config.toml
model = "image classifier"
dataset = "made-up waving flags"
image_size = 48
horizontal_flip = false
color_jitter = 0.2
num_classes = [15, 8]
drop_path = 0.05
beta1 = 0.95
eps = 1e-08
precondition_frequency = 20
epochs = 12.0
Rows from block 7, named by matrix and row number. Rows with one number belong to one neuron. Each number is 128 + 24 x the weight over its row's rms, rounded and kept within 0 to 255. All counts start at 0. Numbers have three digits each.
# u: gMLP up (value half) (model.blocks.7.mixer.u.weight, 640x320), inputs 80-159
# v: gMLP up (gate half) (model.blocks.7.mixer.v.weight, 640x320), inputs 80-159
# out: gMLP down (model.blocks.7.mixer.out.weight, 320x640, transposed), outputs 80-159
u.387:102124153133123146159178163091114121091113133102139102130095155105150142103114129123174087106131112115107111109129132099189133130125161096157169164112119158141129125103162140127129140156105137150161108113112103123126084086158126139104145142
v.387:093141135178132119157134124144127151113127129161115141166141124141091119110118148152080147118152089153103119150148138151071140161126125146115094171174133113167145097154126111188099142123129144110130102158134135089103148095157127083121142153
out.387:085141062150149134154125165096133148090117108178096157153156122160131136091178125152107137098101152113113144097147138141093142094116085099114099159143176162114172109094076088082182155142133129131119140147134078110126131124099145145120086152
u.388:157140087145147104121163184099144100141153128160157136097127131147142159131120143127136128111141116186135120147118082141099118103131137111133203109104130131128156154152151081148140180148150114151144143141153135163118105083139074133074088111
v.388:168120184104101129131102075151096131142085108164109118127128166138156137136151103156124128161104178149149102129120158140152086135128106084132121127133115117092141143124100079122131122119122125139174126122153124103106139108076127104100124169
out.388:085116108127111160122085117164126150109145143126100178125127119117146153096089142167119134135127149095159126147109127128138144096116128150137083177153134110084141113096156119145142150141105113139147145169104129136136119152104159138149128167
u.390:135122126129147152144163163155110107090150134120104128138109159193100136159123112125157093156147117101148090154121112084141121087144095129156143096116106106101055116106148124122124113134158097140136120127120138155122109148136171084103132152
v.390:075083123110072122093129168134142136162148139119145092156091114148100192116128094135185134113113114187113096159150096132104114075123090104113107134133120124137127122126149079133114149111071108090095133127137136146133109089120116101118111161
out.390:133086153088125132122131112132173137132163133118108143124136120136138110118140140121145111157145129134114165130147083135121144128110182158138155124129137079123129168109138131109092153129162089152114154103136142129131135155093142124119091127
u.391:088142130119133096164155128144120136084158147163081156142146121133152141126145132124124160109083097140156101102145125119114122121173083143116125107145132138107142139176093169156164114105136120155124126103083141160159170135173090133141126147
v.391:135097154112134094124099123119136132126128127120152122078169107114163103120112130098153119146145142137135112111147165167178085115110132141130120123113127117149138119120127123138125111105141146111140115156113135172130154153114137113150147136
out.391:146070127114100109113100075138161136163127154094106171147101119110102125152147126166157142129154128105172134129093156138097126157143113127116156130142152121100160145150156100111078184120125115113132141153139113143096094133103160139127157123
u.393:137141138156143128095105116147132103140156099132140102099144114117102155124149158131126123149114149130087169115140099129115104119137136147086110075114134144153122127117183150151098109116139138114155103147139126111133141081129098137105131120
v.393:126164143128123147134124114130118119070094166127092078132121132132115099143108157116151124139172132117099123137145150150083152119179107097093114120134128102137105142133115111113129124134117106136097136098125166112131145132180120086108115149
out.393:085135139105140152132114134134147142152095131107093115128154086150106111120108166091153112135155135130119171154138134127129149114103142137146105132137091149123117119125135189079176111112073161142100118097075100154142127133082163114121137087
u.395:157154136143160092116171139147120132128113145157150142139128153117127159148099118095109148106139125128111134139121130134149127132121130123111145108131114154141127100128140121122128122094126110110119126134155148135125096105094123128083122127
v.395:087115142141134162134136125120117113166152125104122123123132135144147139107136097144081146065149111155159146179081128125157118144146102111111131146087135127110105119137129144150135146079138104104099159119164100118135132136160144115113139148
out.395:106102105125125122149153153147130163130126128123095112141091121128089135156117137158178135124133135124154127143113133094144098091149105146106125143145140152143107104108173111129131122177124153099150183106086108121183152155129135140161114119
u.396:122087110139155135099120110152126128081089166142079114103153129107120133145151100134173109141111159142164188166117124089105102116152147133105157116128154079129121145130163116101139097165137166146157116087134148171094134129106125097134129138
v.396:090127184153137146175112117139107110116126129174158102124143121162148081122120117121118104130132128118082142099087163126138155126127134119123124104124127122145130128093111109143135126138098166167131141113161121143113122122167124143096146120
out.396:169125107102114135115123112134147101149137141098146099140165154145148185134099110096141165099156119122124111157117108133111094120125117175114132134135088150125083133132163159146152136151132165112129105095108074121135114111135155150139129108
u.397:172139129153082138145073123136113130121089107137138105176122099089126118149116139155128096127159157109116134131151157139151178126154134123133110109111159175130091151179113119165140164128143123153120056153138189123147096109099132110133131102
v.397:122147121114110199175136157116129143160129132154123164124126116172136122124134151109163140135120147113143144113107122082158158136122111127130128149102156119139142082121137063138163104120133164136154136153063151125101121098151123148152132138
out.397:109113148123153124146144084132110109131134122096167137147130126122128140155162130125095155108156131098168147154199161122134124145089153110126145115146121096157143108121125172147123136094103128121123122102124125126150121152111125128152146113
u.398:151102133120113108119066119127101134102158114144094142173126121107123094106126162138097110144118166093121138105148106156138115110137114121161124102119146075133106109130141119120107101167123134129140130139170138174120143101151150116130137135
v.398:114131161135168144131121159126134141151094096140139159113098102128112143093106119102114108076114144095123110137135161144118143175095107129137155136127126115117160125136143117154091131166173150157136097112134103111148082143166118127173132111
out.398:131120163081104164126119110113117192133106069135159177110132120157127138115157138074134112135141145179107148130100121120121086107114118133153139143149108108134110157137100141075176108127129085115138143051099137129122073108126110167151147069
u.399:122140132151134149117140149162118136100087110135114131163126125125054125101136134123128138148166126126096160131125119159159169102130162133076169130128117119155157065125128147149148130101098107157127083127114169110162163129162091113155141091
v.399:129139100124114134108150139074112169112123113124100105117129137099154115154113125156130119180120132122184135139114126093123114116124127152114155094129111091131110144107121128112147147111093150149140171179127122152173110137162138135139137155
out.399:075122074113127177103103104120109148121182156098108132108121148120138112110117137089151165120137113141152119154147147099112155140104185131150133136177068072122150135144114069164126143128116114093108164125118167112119149127106106110149109148
u.400:129134103157132117129114116128091102142128155125104150077093139087100128157134118173147137128133153127116180189141102098097141116140101123147124123145161151135099160116123159130168112126108141123088113102167136160149108164121133116108099101
v.400:089163136105147138145124114106092139139105133136148179128167066153090105136118163114118113144170124118179127090121121110103081127102149109135156123113167145144114149156124142144095149117125106142120103135116115084101135170110126105128161151
out.400:095170143178092148141177121145141136118159118154127160152112142120172141126118131131130136164113152119118088120136118149127088144105153106102107138141126160100133072184163075104099127114098076117084142136103092085119088101100125110127144163